{"mlp_ratio": 4, "bias": "none", "init": "torch_default"}
Rows from block 2 of a small self-supervised image encoder, named by matrix and row number. Rows with one number belong to one neuron. Each number is 200 + 40 x the weight over its row's rms, rounded and kept within 0 to 999. All counts start at 0.
After each neuron's rows are labels from the 100 images, of 14848, where the neuron reaches its highest value: "peak at" is the part of the image that holds the peak. Only what is clearly more common there than usual is listed. The data: rendered rooms with furniture. In brackets: how many of the 100, against the usual share in percent.
# fc1: MLP up (model.blocks.2.mlp.fc1.weight, 1024x256), inputs 192-255
# fc2: MLP down (model.blocks.2.mlp.fc2.weight, 256x1024, transposed), outputs 192-255

fc1.706,285,200,224,228,163,154,253,138,193,227,178,243,169,198,212,240,164,207,212,228,259,225,157,216,96,237,172,192,215,240,176,183,259,201,162,281,188,209,205,165,229,201,132,158,218,139,221,205,210,207,241,178,151,202,230,159,265,159,185,229,212,217,162,222
fc2.706,247,196,175,206,174,231,175,233,211,248,194,178,296,233,211,225,180,171,220,124,239,219,215,219,251,105,256,160,252,222,224,170,185,314,207,191,172,133,274,184,153,248,183,251,192,262,161,194,199,196,184,200,172,200,182,220,247,233,199,223,273,157,216,213
peak at: bottom centre (30 vs 9.4)

fc1.268,134,218,182,274,215,185,171,241,161,233,131,173,191,166,202,290,155,182,212,198,253,204,182,179,262,175,168,270,235,199,200,233,159,188,222,225,272,214,258,178,178,218,164,271,271,259,197,254,192,251,197,175,195,249,212,319,236,213,250,184,248,229,121,187
fc2.268,162,171,180,125,233,285,152,226,208,131,219,182,204,152,166,183,249,184,205,253,114,201,259,252,141,242,219,189,173,159,177,125,182,170,212,150,238,165,196,148,259,166,271,192,197,158,207,142,152,174,203,156,208,153,203,137,186,176,181,228,114,175,213,213
peak at: bottom left (54 vs 14.1); bottom right (36 vs 14.1)

fc1.173,151,147,189,201,240,222,227,224,222,214,120,216,181,167,185,163,216,206,107,290,193,224,160,216,237,204,126,215,234,170,125,207,218,201,172,203,241,47,197,201,214,200,297,190,231,156,220,104,182,183,215,117,195,244,171,208,233,209,219,231,161,239,156,162
fc2.173,213,223,203,170,141,144,156,155,157,162,206,246,136,237,212,258,217,224,308,174,187,177,210,130,159,193,287,197,139,215,254,177,195,205,221,228,191,269,165,200,174,174,129,213,176,254,221,293,203,227,136,244,229,186,260,148,131,252,170,171,254,189,241,236
peak at: bottom centre (25 vs 9.4)

fc1.171,165,172,164,251,216,263,162,230,155,126,158,193,214,124,183,216,231,204,174,175,126,256,211,244,185,85,272,180,306,175,202,239,229,194,227,184,215,184,164,184,157,161,196,263,216,276,223,287,168,205,184,178,200,217,208,163,135,247,202,160,174,238,272,210
fc2.171,245,216,181,248,217,172,163,142,193,231,276,156,254,267,171,249,219,211,248,224,159,120,269,204,235,268,207,172,189,200,169,166,210,264,167,233,124,233,214,221,197,238,225,241,222,136,210,153,172,172,201,239,145,127,216,138,189,207,190,214,135,143,230,237
peak at: top centre (31 vs 9.4)

fc1.320,233,169,105,225,137,230,137,184,199,177,175,202,214,126,315,194,198,189,149,181,316,339,208,181,108,188,190,197,254,192,180,189,253,229,214,155,176,174,249,213,220,185,140,201,206,210,195,183,236,177,223,223,184,144,168,170,250,220,150,158,181,196,142,174
fc2.320,160,112,178,195,230,213,199,191,183,247,189,216,251,260,200,146,149,151,156,182,240,260,198,217,242,161,143,199,227,200,167,214,224,258,176,181,229,172,252,269,154,261,259,139,234,170,150,174,198,195,255,187,223,131,107,231,181,209,189,251,193,160,207,230
peak at: bottom centre (56 vs 9.4); bottom left (32 vs 14.1)

fc1.422,196,203,206,268,192,209,231,230,235,224,208,189,164,178,168,168,210,151,198,251,230,166,219,233,291,155,241,183,223,229,152,229,214,193,162,233,208,225,219,184,239,208,263,239,217,227,188,202,163,216,222,154,95,189,240,239,214,152,229,230,151,246,117,237
fc2.422,259,147,171,242,217,281,247,266,220,146,150,222,200,180,179,179,202,195,178,179,197,194,200,238,224,265,181,224,166,138,152,180,224,171,263,180,227,140,287,194,207,326,248,265,204,202,210,136,156,289,265,237,224,194,176,221,241,152,243,241,125,204,178,197
peak at: bottom centre (76 vs 9.4)

fc1.155,111,136,169,200,217,210,206,121,149,225,180,200,176,217,183,226,146,157,166,217,186,217,193,233,201,166,263,166,241,238,180,202,316,208,184,235,160,227,276,236,198,198,189,250,237,193,181,185,269,150,167,224,180,240,219,254,179,234,195,223,316,245,177,209
fc2.155,298,183,204,234,227,165,196,160,283,246,215,215,197,182,224,197,215,205,210,181,164,240,197,163,288,204,149,210,151,198,191,248,127,168,210,175,206,183,174,213,199,208,248,194,206,210,242,177,214,188,232,207,236,200,172,198,205,211,238,141,128,198,176,209
peak at: middle left (36 vs 9.4); middle right (34 vs 9.4)

fc1.179,183,183,209,220,191,145,108,177,178,206,198,232,206,195,198,144,224,187,177,220,270,238,170,174,174,158,172,217,219,185,206,178,253,297,217,114,250,147,207,274,190,209,174,200,232,241,309,116,160,142,176,207,222,184,161,172,202,218,163,142,150,122,189,141
fc2.179,198,132,101,167,185,185,200,164,160,198,239,250,212,173,177,128,196,160,194,195,191,284,209,236,197,186,185,115,175,183,186,144,266,217,215,98,229,221,212,285,189,211,244,152,218,132,228,194,209,172,215,194,212,175,142,223,149,222,146,232,233,205,110,148
peak at: bottom centre (42 vs 9.4)

fc1.750,232,186,182,221,177,223,69,154,223,198,205,213,196,247,178,249,159,134,207,182,171,165,280,164,133,197,167,230,218,149,193,224,226,244,205,256,183,137,281,205,170,120,193,207,208,246,234,242,247,179,185,152,201,167,225,168,230,247,267,221,250,158,200,226
fc2.750,228,131,135,233,200,224,187,166,230,175,171,199,205,163,253,255,244,205,180,142,153,222,250,211,225,235,185,161,172,186,158,275,171,264,196,228,134,258,202,226,174,144,255,232,164,211,217,249,230,235,238,194,218,167,266,183,127,265,169,131,206,178,171,283
peak at: top left (34 vs 14.1); centre (30 vs 6.2)

fc1.436,201,164,212,196,225,207,142,200,200,221,220,225,171,177,225,194,184,199,181,224,223,211,252,242,147,220,122,222,192,179,208,168,244,183,233,317,268,167,245,126,255,229,166,173,176,162,138,141,143,155,213,208,208,137,204,211,230,237,190,176,135,197,200,192
fc2.436,170,200,285,228,164,237,165,197,267,189,209,180,225,269,164,260,245,164,249,170,220,140,213,205,283,184,239,174,135,243,220,149,169,257,228,265,166,174,194,122,194,249,115,203,159,270,226,191,212,205,216,198,182,152,247,161,201,233,169,147,147,236,244,243
peak at: bottom centre (53 vs 9.4)

fc1.96,253,131,203,250,203,191,222,151,225,169,193,344,136,185,218,140,160,229,202,242,222,200,173,215,175,218,122,248,227,135,240,200,160,112,185,222,181,221,193,189,148,143,232,184,211,210,137,157,209,282,152,236,195,230,193,200,152,173,238,230,187,209,158,227
fc2.96,186,242,152,211,172,300,163,278,198,142,185,194,227,194,177,271,212,211,192,161,266,207,271,183,207,129,268,202,220,242,175,265,236,160,217,186,208,194,199,227,226,203,187,264,151,237,218,164,228,114,197,205,190,171,197,216,159,184,247,83,161,172,249,181
peak at: top left (73 vs 14.1)

fc1.574,143,184,230,152,213,149,187,288,141,224,171,205,157,215,179,235,146,274,173,203,208,178,137,269,157,184,260,197,208,243,207,240,254,215,208,209,221,237,170,175,216,203,234,276,185,213,185,127,172,166,145,253,173,181,237,190,173,279,214,132,255,197,275,125
fc2.574,160,176,227,252,249,214,206,162,243,165,201,164,200,206,206,185,213,143,142,251,171,206,176,199,200,210,149,190,196,138,201,214,199,275,226,205,232,199,234,190,202,272,246,212,253,143,225,179,236,252,288,220,231,163,188,197,224,199,120,189,198,232,182,208
peak at: top left (56 vs 14.1); top right (33 vs 14.1)

fc1.332,226,151,164,219,226,179,226,219,246,139,135,219,198,105,202,181,233,203,133,208,193,236,101,227,244,147,231,217,284,135,229,193,181,162,149,153,145,192,139,223,102,121,219,180,197,256,214,174,269,264,152,156,177,223,194,206,124,185,186,135,191,192,196,182
fc2.332,183,267,167,238,221,223,184,154,131,163,199,175,206,309,144,232,208,233,208,178,187,160,242,260,208,188,165,242,130,172,164,227,179,233,190,181,227,201,238,204,234,233,226,241,223,235,191,222,140,163,263,188,245,121,227,178,219,141,268,231,188,161,241,219
peak at: top centre (56 vs 9.4)

fc1.759,190,124,174,228,229,152,269,253,232,231,155,233,128,156,223,177,173,189,208,225,169,194,163,200,271,176,162,218,238,219,173,222,221,115,144,199,288,198,102,201,216,209,283,202,208,175,120,239,132,160,214,201,162,196,210,215,158,192,187,144,202,215,220,133
fc2.759,189,191,175,159,141,189,172,162,233,233,222,197,231,132,266,165,238,189,170,173,206,264,207,186,261,164,171,104,133,242,178,177,207,246,237,158,171,245,154,210,221,177,189,161,127,223,270,172,262,139,211,179,235,220,207,263,118,218,156,164,194,199,133,186
peak at: top centre (38 vs 9.4)

fc1.748,243,212,172,246,246,225,227,203,209,262,206,172,157,217,209,212,208,182,227,181,228,204,234,186,192,216,170,243,292,221,186,203,187,170,152,183,225,188,217,217,210,184,108,210,183,276,214,241,235,214,214,99,122,187,133,238,267,162,233,193,212,195,147,180
fc2.748,261,163,170,196,167,156,216,206,189,270,194,227,320,195,264,224,192,218,193,155,198,242,224,201,196,163,180,155,220,184,203,206,100,253,220,172,253,186,193,207,182,209,189,190,145,218,161,208,166,130,247,262,238,164,131,171,216,219,199,199,249,153,209,225
peak at: bottom centre (51 vs 9.4)

fc1.234,119,176,208,212,279,76,107,187,171,224,169,266,236,140,189,174,268,157,194,220,206,256,168,225,282,71,159,180,227,180,249,200,147,267,181,175,221,215,142,219,134,156,234,157,231,226,240,263,185,204,159,220,186,229,182,182,114,250,192,162,153,154,176,199
fc2.234,245,240,198,230,243,230,223,244,163,184,221,155,235,249,173,187,191,187,177,185,246,223,244,242,218,238,200,169,115,234,208,153,219,255,187,148,183,268,213,224,184,272,244,245,184,209,148,232,199,223,226,242,205,83,230,212,219,142,220,252,200,184,176,175
peak at: middle left (35 vs 9.4); middle right (28 vs 9.4)

fc1.70,248,160,132,187,179,175,259,245,205,202,134,165,166,143,242,187,164,202,178,180,148,232,179,200,200,215,199,192,310,114,145,100,273,119,212,157,167,150,208,210,168,141,212,168,212,175,235,171,249,220,172,198,153,265,185,194,234,159,211,238,187,202,181,130
fc2.70,217,194,164,266,197,240,180,142,93,164,198,283,168,255,180,215,194,214,226,188,131,185,219,184,216,169,216,256,181,192,264,293,229,259,162,259,140,225,212,228,180,186,264,255,253,172,153,212,161,171,197,123,219,126,293,151,203,200,244,219,198,177,188,278
peak at: top centre (39 vs 9.4); top left (34 vs 14.1)

fc1.716,142,163,168,223,194,165,264,127,187,208,120,244,207,157,182,196,239,161,153,172,187,245,182,264,232,163,190,173,231,162,259,212,288,144,171,177,156,136,146,196,142,140,231,153,268,184,243,217,213,234,125,150,193,182,212,153,149,189,122,176,253,182,166,214
fc2.716,197,219,195,229,217,274,221,276,185,194,202,177,220,228,250,231,176,246,137,173,185,216,200,206,197,140,194,196,125,265,283,245,169,216,239,254,191,195,231,184,179,191,174,238,154,257,154,200,180,180,245,178,260,211,241,254,257,181,176,152,188,205,201,215
peak at: centre (27 vs 6.2); top centre (25 vs 9.4)

fc1.52,230,212,191,230,153,186,205,233,174,190,200,225,164,116,199,174,206,206,186,199,193,203,154,193,230,183,181,264,208,229,188,227,200,230,134,280,212,217,179,318,191,220,226,229,224,171,154,184,184,183,212,194,173,167,237,224,234,196,203,224,238,176,197,210
fc2.52,214,250,219,143,168,149,244,131,133,203,99,184,177,221,249,207,172,229,168,177,244,210,151,248,186,189,200,206,124,145,164,205,185,236,204,252,241,217,197,242,177,278,140,236,230,266,188,217,204,180,204,212,290,180,174,238,147,120,206,254,275,237,145,185
peak at: centre (38 vs 6.2)

fc1.160,245,145,194,165,202,195,185,204,229,225,165,194,207,143,320,265,220,238,188,203,238,199,160,155,189,188,196,252,244,212,189,180,194,178,207,217,186,131,153,127,191,185,151,240,158,219,229,119,205,221,194,146,192,151,158,162,135,215,185,21,222,222,254,176
fc2.160,185,257,216,246,181,118,162,190,167,232,184,149,204,216,114,190,180,153,174,230,266,226,198,220,223,148,126,208,140,188,187,209,138,258,163,244,190,287,176,216,146,274,203,182,299,164,156,226,139,138,217,231,185,182,234,184,228,178,204,279,167,222,142,186
peak at: bottom centre (38 vs 9.4); bottom left (34 vs 14.1)

fc1.622,184,228,216,188,220,239,202,199,207,188,220,148,197,237,170,240,116,237,180,139,227,196,236,193,170,179,202,263,225,249,177,223,225,124,222,212,123,259,233,193,193,189,156,242,162,282,203,132,244,208,137,216,160,202,169,243,216,278,146,217,231,179,215,157
fc2.622,220,211,240,261,216,140,181,206,207,130,114,236,193,219,226,205,184,250,149,228,249,246,147,243,172,197,165,222,208,223,167,207,146,228,199,221,227,168,185,220,178,232,215,236,238,202,163,163,200,227,251,238,201,187,196,210,260,155,224,206,204,150,274,135
peak at: top left (40 vs 14.1); top right (38 vs 14.1)

fc1.561,233,172,138,250,193,206,182,169,256,176,180,176,146,181,228,289,175,189,254,199,149,185,213,267,212,214,215,223,210,153,184,211,216,208,187,223,155,190,249,175,222,194,185,212,165,254,142,225,235,277,229,153,146,122,257,156,188,221,219,118,236,198,257,249
fc2.561,211,210,146,189,240,202,169,162,179,238,195,167,254,157,224,220,224,161,218,194,182,219,289,194,172,259,149,214,154,187,106,219,182,203,192,200,258,152,242,186,234,220,278,210,269,162,215,131,161,186,242,125,229,214,130,204,229,209,256,196,122,235,157,227
peak at: centre (50 vs 6.2)

fc1.319,179,212,162,161,188,235,254,191,171,188,178,176,246,234,178,138,236,168,191,157,221,191,186,254,243,174,198,222,298,295,185,143,220,187,212,169,226,172,196,199,165,198,199,156,217,277,232,250,230,226,190,219,201,205,135,211,195,198,175,240,169,226,194,113
fc2.319,222,193,207,199,230,142,153,151,211,245,238,241,177,122,210,239,285,213,230,279,103,145,211,184,198,205,151,190,217,172,216,235,205,194,182,278,194,183,153,158,243,127,235,271,186,279,246,128,169,195,169,97,172,228,220,151,192,206,195,61,203,204,176,264
peak at: top centre (44 vs 9.4)

fc1.250,201,192,213,294,257,210,165,142,212,216,154,227,169,159,214,209,132,159,218,187,214,209,247,191,197,169,121,256,241,202,232,184,148,157,193,225,232,197,224,127,225,219,177,243,219,218,149,179,152,262,185,165,110,231,178,195,236,151,249,197,147,209,157,157
fc2.250,219,216,168,207,152,243,224,191,159,182,150,227,211,231,276,211,180,240,150,203,234,250,251,199,151,213,202,176,249,115,170,174,248,265,185,201,143,145,259,214,188,175,146,201,197,208,198,231,145,220,234,178,254,166,144,189,224,139,179,203,185,231,210,219
peak at: bottom centre (80 vs 9.4)

fc1.211,264,173,153,278,109,170,238,193,363,178,302,185,179,226,194,181,164,204,199,178,162,249,245,149,228,236,176,279,253,243,203,167,242,197,190,169,168,257,236,208,214,190,204,101,166,135,210,232,198,166,215,236,161,220,215,189,224,251,78,211,180,170,157,188
fc2.211,243,162,214,211,305,160,133,187,141,264,194,178,259,168,210,194,272,186,237,213,181,226,221,190,193,245,113,123,116,138,201,201,199,212,177,179,202,198,156,236,160,221,230,215,195,203,229,140,208,232,187,185,292,176,147,247,207,187,222,208,267,158,239,275
peak at: middle right (29 vs 9.4)

fc1.409,240,190,201,220,282,190,241,194,184,163,178,297,157,223,173,201,226,222,202,254,175,219,152,286,167,162,189,204,238,211,209,214,193,119,98,219,231,229,104,199,218,185,224,178,203,237,150,200,140,186,183,117,193,166,185,144,186,163,181,133,194,202,245,192
fc2.409,253,209,211,147,157,167,194,140,237,105,161,208,203,154,213,203,257,147,211,150,250,151,197,184,206,233,156,185,188,186,156,160,175,191,275,171,257,165,234,184,259,210,196,177,175,255,195,199,183,238,203,281,248,142,144,178,197,187,200,174,186,193,215,167
peak at: top centre (43 vs 9.4)

fc1.609,146,209,222,183,190,181,212,240,194,62,141,209,143,200,193,172,165,183,197,203,217,255,125,218,258,190,164,243,205,193,196,215,169,232,233,225,184,229,231,210,238,203,211,238,161,167,138,154,193,199,219,219,126,121,218,186,211,186,193,141,180,166,256,167
fc2.609,174,234,188,166,191,217,163,228,193,211,147,217,222,261,163,210,175,156,240,217,189,167,252,209,94,262,200,185,213,162,158,177,186,145,127,193,208,131,161,199,227,175,178,87,201,214,180,217,170,184,179,156,216,248,200,135,211,164,221,307,190,232,234,194
peak at: middle right (34 vs 9.4); middle left (25 vs 9.4)

fc1.474,184,207,226,225,239,170,244,207,170,57,123,233,117,207,186,167,175,194,154,236,255,191,170,247,217,217,160,263,208,166,168,217,230,159,198,246,226,198,236,211,206,180,197,229,209,243,123,215,195,253,188,223,91,146,202,181,197,181,242,202,146,203,249,220
fc2.474,227,197,209,140,205,300,191,204,168,196,183,233,301,208,179,208,212,147,194,194,195,164,277,238,99,246,165,230,170,159,160,179,170,154,171,189,236,105,217,217,226,177,212,134,202,215,157,206,199,197,157,131,244,235,119,193,223,160,239,262,206,193,132,215
peak at: middle right (30 vs 9.4); middle left (30 vs 9.4)

fc1.149,169,239,184,206,180,188,197,156,181,174,250,230,189,200,180,278,184,192,263,237,197,200,116,163,197,167,259,214,220,213,223,155,197,177,166,226,182,295,168,191,230,200,142,196,191,224,121,259,272,196,214,224,151,192,246,206,208,195,200,180,234,252,234,197
fc2.149,188,247,160,189,185,295,235,248,184,160,129,215,157,217,260,243,166,288,212,237,155,209,166,137,154,189,275,223,239,189,167,207,210,165,227,212,198,181,187,226,243,222,142,270,166,266,194,184,184,209,206,159,172,245,251,216,258,162,258,178,226,276,250,196
peak at: middle left (46 vs 9.4); middle right (38 vs 9.4)

fc1.762,108,240,216,159,158,194,161,179,217,183,237,153,247,203,153,171,182,160,193,209,213,210,227,244,285,128,235,199,224,228,178,152,233,270,203,174,161,253,209,218,159,222,260,211,186,301,216,269,302,186,193,223,182,208,193,259,97,187,222,218,250,198,196,144
fc2.762,301,184,251,228,233,166,168,129,250,200,248,236,158,176,145,227,212,195,288,283,142,94,210,172,226,299,150,216,185,190,164,183,196,146,234,261,184,197,177,200,231,165,258,207,225,182,256,98,178,185,189,156,190,222,231,186,257,192,198,192,156,183,197,203
peak at: middle left (27 vs 9.4)

fc1.619,182,158,173,151,223,84,189,180,154,219,219,257,262,160,240,179,241,226,181,187,210,250,188,184,198,173,170,147,221,150,244,174,199,215,178,145,231,189,149,259,164,163,205,132,192,178,228,180,193,204,167,168,213,215,74,117,121,200,158,207,187,151,217,182
fc2.619,148,232,212,198,244,194,161,217,227,89,214,183,170,152,131,115,243,117,158,211,200,233,134,287,197,225,182,183,137,192,225,197,147,216,186,159,192,239,157,189,181,203,298,175,203,195,201,242,224,210,204,210,238,149,246,199,189,172,195,229,196,222,181,180
peak at: top centre (33 vs 9.4)

fc1.445,175,181,193,173,274,187,154,261,280,90,186,193,237,137,250,167,256,161,145,220,229,190,161,226,186,183,208,259,227,117,213,131,170,209,108,226,152,155,127,179,208,152,227,186,244,221,153,271,174,227,195,156,167,152,201,175,175,171,197,159,181,201,255,208
fc2.445,106,251,209,186,186,262,205,181,79,222,175,207,178,280,169,223,192,166,208,248,156,168,253,253,190,210,200,136,218,178,136,144,179,231,238,178,290,167,282,240,253,241,183,165,164,219,186,158,181,178,223,188,215,236,209,176,235,170,195,224,201,224,197,232
peak at: middle left (39 vs 9.4); middle right (35 vs 9.4)

fc1.463,196,224,156,143,180,238,179,188,210,172,203,192,143,176,208,183,216,180,232,270,180,212,177,157,135,270,246,188,253,260,127,182,111,231,200,238,235,205,163,162,249,196,189,232,154,166,169,211,209,216,225,169,175,228,255,171,256,176,301,217,209,289,189,102
fc2.463,269,171,189,261,241,165,230,192,212,210,188,210,208,232,188,217,178,241,118,122,232,218,197,222,173,241,138,224,189,170,268,248,245,188,162,207,112,259,218,185,140,178,235,204,224,203,194,179,211,244,174,238,234,158,147,194,171,212,152,176,169,181,166,231
peak at: bottom left (50 vs 14.1); bottom right (40 vs 14.1)

fc1.449,185,204,253,227,197,125,219,149,210,236,186,261,100,204,206,197,205,210,176,201,163,178,76,224,138,237,208,178,199,204,222,242,192,205,165,262,160,226,155,160,181,194,210,164,199,169,216,160,261,217,186,185,198,263,260,145,201,168,238,179,288,155,263,213
fc2.449,161,110,221,166,189,238,227,160,148,126,163,277,172,174,189,195,205,226,241,233,129,186,150,202,154,174,214,222,205,202,224,224,203,206,176,155,300,135,201,231,185,197,251,200,162,192,151,209,167,164,195,189,220,225,227,203,236,209,211,182,294,162,212,221
peak at: middle right (39 vs 9.4); middle left (36 vs 9.4)

fc1.594,253,130,195,245,248,234,175,262,253,220,273,222,223,191,220,231,235,238,267,193,159,186,172,202,175,172,231,204,198,206,225,178,154,258,193,142,198,234,181,126,214,221,239,211,200,197,204,205,262,235,212,196,245,226,212,204,188,238,248,152,199,237,212,216
fc2.594,167,215,151,173,205,187,199,130,199,204,187,197,243,224,202,209,204,164,176,172,154,195,258,195,196,180,248,173,243,190,171,95,266,177,205,190,184,162,189,155,195,225,151,139,159,260,248,155,227,236,182,195,174,211,184,166,145,172,152,228,198,215,218,194
peak at: centre (39 vs 6.2)

fc1.233,239,185,157,199,284,215,178,136,223,223,177,227,256,182,199,183,255,208,174,161,196,271,179,253,231,164,212,165,226,165,183,190,234,274,164,194,161,183,170,204,175,178,217,134,174,176,232,232,278,170,220,115,184,119,180,191,162,229,158,164,168,192,187,216
fc2.233,207,168,223,214,252,152,103,201,214,184,208,199,156,244,148,125,198,150,220,227,204,155,219,277,167,245,150,213,132,218,189,199,178,232,159,186,188,243,150,227,203,252,267,255,200,244,176,160,153,231,217,223,183,146,166,160,167,171,252,228,146,169,278,169
peak at: middle left (39 vs 9.4); middle right (37 vs 9.4)

fc1.192,143,209,218,152,284,188,237,238,201,203,221,263,135,252,159,211,216,153,208,263,244,195,133,265,196,222,167,199,179,191,202,154,187,195,197,291,276,119,226,167,209,198,170,192,255,190,208,185,214,229,189,167,197,202,187,177,230,174,289,222,166,194,246,147
fc2.192,120,196,281,247,198,194,129,149,188,208,220,178,218,231,194,223,216,163,231,210,169,170,201,190,161,190,198,235,88,154,195,211,190,262,157,216,159,192,263,179,206,312,187,178,229,231,210,137,165,148,222,194,217,222,200,179,189,192,187,232,217,182,241,245
peak at: middle right (58 vs 9.4); middle left (37 vs 9.4)

fc1.523,163,187,151,177,225,154,249,224,192,214,135,204,130,212,154,144,190,186,185,199,199,244,131,231,169,201,178,214,279,193,168,204,252,130,182,140,260,144,174,242,188,190,203,136,234,189,265,135,238,149,183,212,188,242,169,189,234,131,221,228,183,165,226,88
fc2.523,199,203,174,239,160,231,252,183,135,191,192,216,230,282,179,225,198,209,238,156,169,221,236,164,264,113,248,161,162,207,233,263,242,275,177,246,185,250,135,249,200,212,230,246,203,234,175,296,166,128,231,156,230,115,269,154,160,213,184,141,232,226,168,261
peak at: middle left (37 vs 9.4); middle right (34 vs 9.4)

fc1.297,183,222,176,184,190,171,176,151,198,149,200,266,189,80,192,253,271,215,205,260,157,235,163,161,214,171,240,225,224,206,175,132,234,181,137,257,136,216,183,200,210,165,226,151,193,155,219,240,244,236,222,174,151,262,262,201,179,245,212,223,222,250,138,257
fc2.297,218,206,193,208,179,215,295,245,201,221,209,176,232,269,213,205,124,175,180,196,235,196,182,166,226,164,198,190,220,207,241,136,231,218,195,226,187,198,222,201,202,237,223,168,222,118,118,263,127,185,162,200,240,147,175,251,251,145,194,224,214,264,160,200
peak at: middle left (35 vs 9.4); middle right (33 vs 9.4)

fc1.218,165,129,191,150,241,191,192,136,166,229,219,232,148,213,220,171,256,151,140,195,231,195,105,204,160,117,204,196,225,259,244,113,271,131,233,197,178,163,189,190,180,176,201,155,238,218,234,153,315,192,182,169,206,146,166,181,156,220,202,199,223,220,175,171
fc2.218,224,245,267,228,244,192,146,185,173,185,137,261,191,283,180,154,165,191,178,237,293,200,206,266,199,175,121,226,120,161,195,217,204,198,119,222,175,253,134,214,187,254,228,188,212,217,91,258,189,205,210,223,182,136,220,177,190,141,258,219,220,198,289,162
peak at: middle left (37 vs 9.4); middle right (36 vs 9.4)

fc1.680,165,166,226,203,283,190,141,182,211,235,215,239,174,178,176,184,246,206,192,241,154,235,246,252,236,174,257,183,183,150,232,210,237,235,191,248,237,176,193,214,132,139,255,189,200,151,260,221,236,199,128,124,192,245,232,156,121,242,230,101,158,153,161,210
fc2.680,232,257,190,231,216,146,205,235,211,192,201,186,233,209,243,225,191,219,173,172,193,203,145,173,195,162,221,170,198,253,223,253,176,279,163,208,174,248,167,199,164,208,219,271,203,317,164,264,191,174,246,226,235,136,240,163,217,222,184,128,275,166,268,278
peak at: top centre (30 vs 9.4)

fc1.690,149,234,151,208,198,223,97,124,171,185,182,188,248,166,241,295,185,229,202,165,179,197,232,192,158,176,182,224,218,211,167,175,228,238,194,234,135,205,160,181,217,208,218,176,222,190,222,241,273,193,190,141,204,161,253,204,173,275,198,174,196,213,193,236
fc2.690,226,201,163,250,158,183,189,230,262,202,228,200,256,167,259,261,152,204,165,148,213,237,219,207,234,111,204,155,227,260,244,237,154,285,250,231,184,223,185,161,179,165,174,209,147,275,191,248,208,154,221,218,259,159,241,189,188,264,141,86,213,176,197,227
peak at: centre (52 vs 6.2); middle left (34 vs 9.4)

fc1.519,224,217,183,220,172,235,165,183,188,149,230,210,228,164,186,197,190,204,208,213,163,199,209,146,146,211,241,225,234,136,221,168,159,136,246,177,183,170,224,73,180,152,166,235,200,214,242,217,150,272,166,193,223,248,192,167,176,172,205,181,221,224,133,185
fc2.519,145,200,240,180,151,24,194,186,182,265,166,173,168,194,166,188,191,236,163,265,210,181,159,226,178,223,140,232,194,246,203,243,190,190,159,261,246,264,114,215,155,227,196,209,240,191,164,258,170,166,259,230,171,227,251,231,181,201,188,249,179,246,221,162
peak at: top left (51 vs 14.1); top right (48 vs 14.1)

fc1.79,192,138,135,132,135,169,232,173,193,144,233,255,217,185,228,124,151,154,201,192,218,298,182,199,212,165,163,183,263,128,242,140,199,164,237,152,268,173,229,218,178,132,221,146,214,182,163,179,173,149,183,245,246,147,105,198,173,249,119,206,210,190,132,186
fc2.79,181,114,235,240,214,162,252,143,195,206,173,230,149,208,233,158,271,146,168,271,169,200,153,218,256,246,217,167,185,247,164,246,140,217,170,200,180,189,162,181,168,180,295,185,181,168,184,234,257,218,249,112,222,207,245,225,164,193,163,233,194,268,160,240
peak at: top centre (44 vs 9.4)

fc1.662,290,137,208,146,291,177,238,145,179,201,176,191,176,179,223,245,247,273,232,235,129,196,146,180,219,222,179,251,220,127,196,185,197,139,130,240,207,166,157,179,195,189,215,256,181,192,200,215,207,261,206,164,180,172,184,163,155,179,208,146,202,235,234,205
fc2.662,187,170,194,163,245,180,106,210,201,146,254,196,242,182,210,84,233,161,219,192,212,200,195,233,126,195,119,216,162,212,213,179,187,283,164,183,216,234,238,201,224,171,206,164,217,125,267,213,219,142,168,143,149,197,165,232,207,241,235,202,199,138,154,155
peak at: middle right (35 vs 9.4); middle left (31 vs 9.4)

fc1.216,205,216,229,146,331,252,249,170,109,230,119,154,218,213,214,285,221,224,201,218,165,153,189,194,192,219,241,170,196,160,194,175,242,184,179,283,151,193,144,207,170,191,210,289,226,247,221,234,275,259,148,140,210,242,181,196,201,157,268,219,246,218,168,195
fc2.216,171,224,165,245,156,172,145,147,226,140,235,205,175,176,170,145,246,153,202,207,176,231,161,180,247,212,154,222,185,182,166,264,176,299,191,197,226,207,220,237,180,208,224,155,228,159,189,238,202,169,206,247,213,152,224,167,163,239,148,211,149,142,244,255
peak at: middle right (42 vs 9.4); middle left (33 vs 9.4)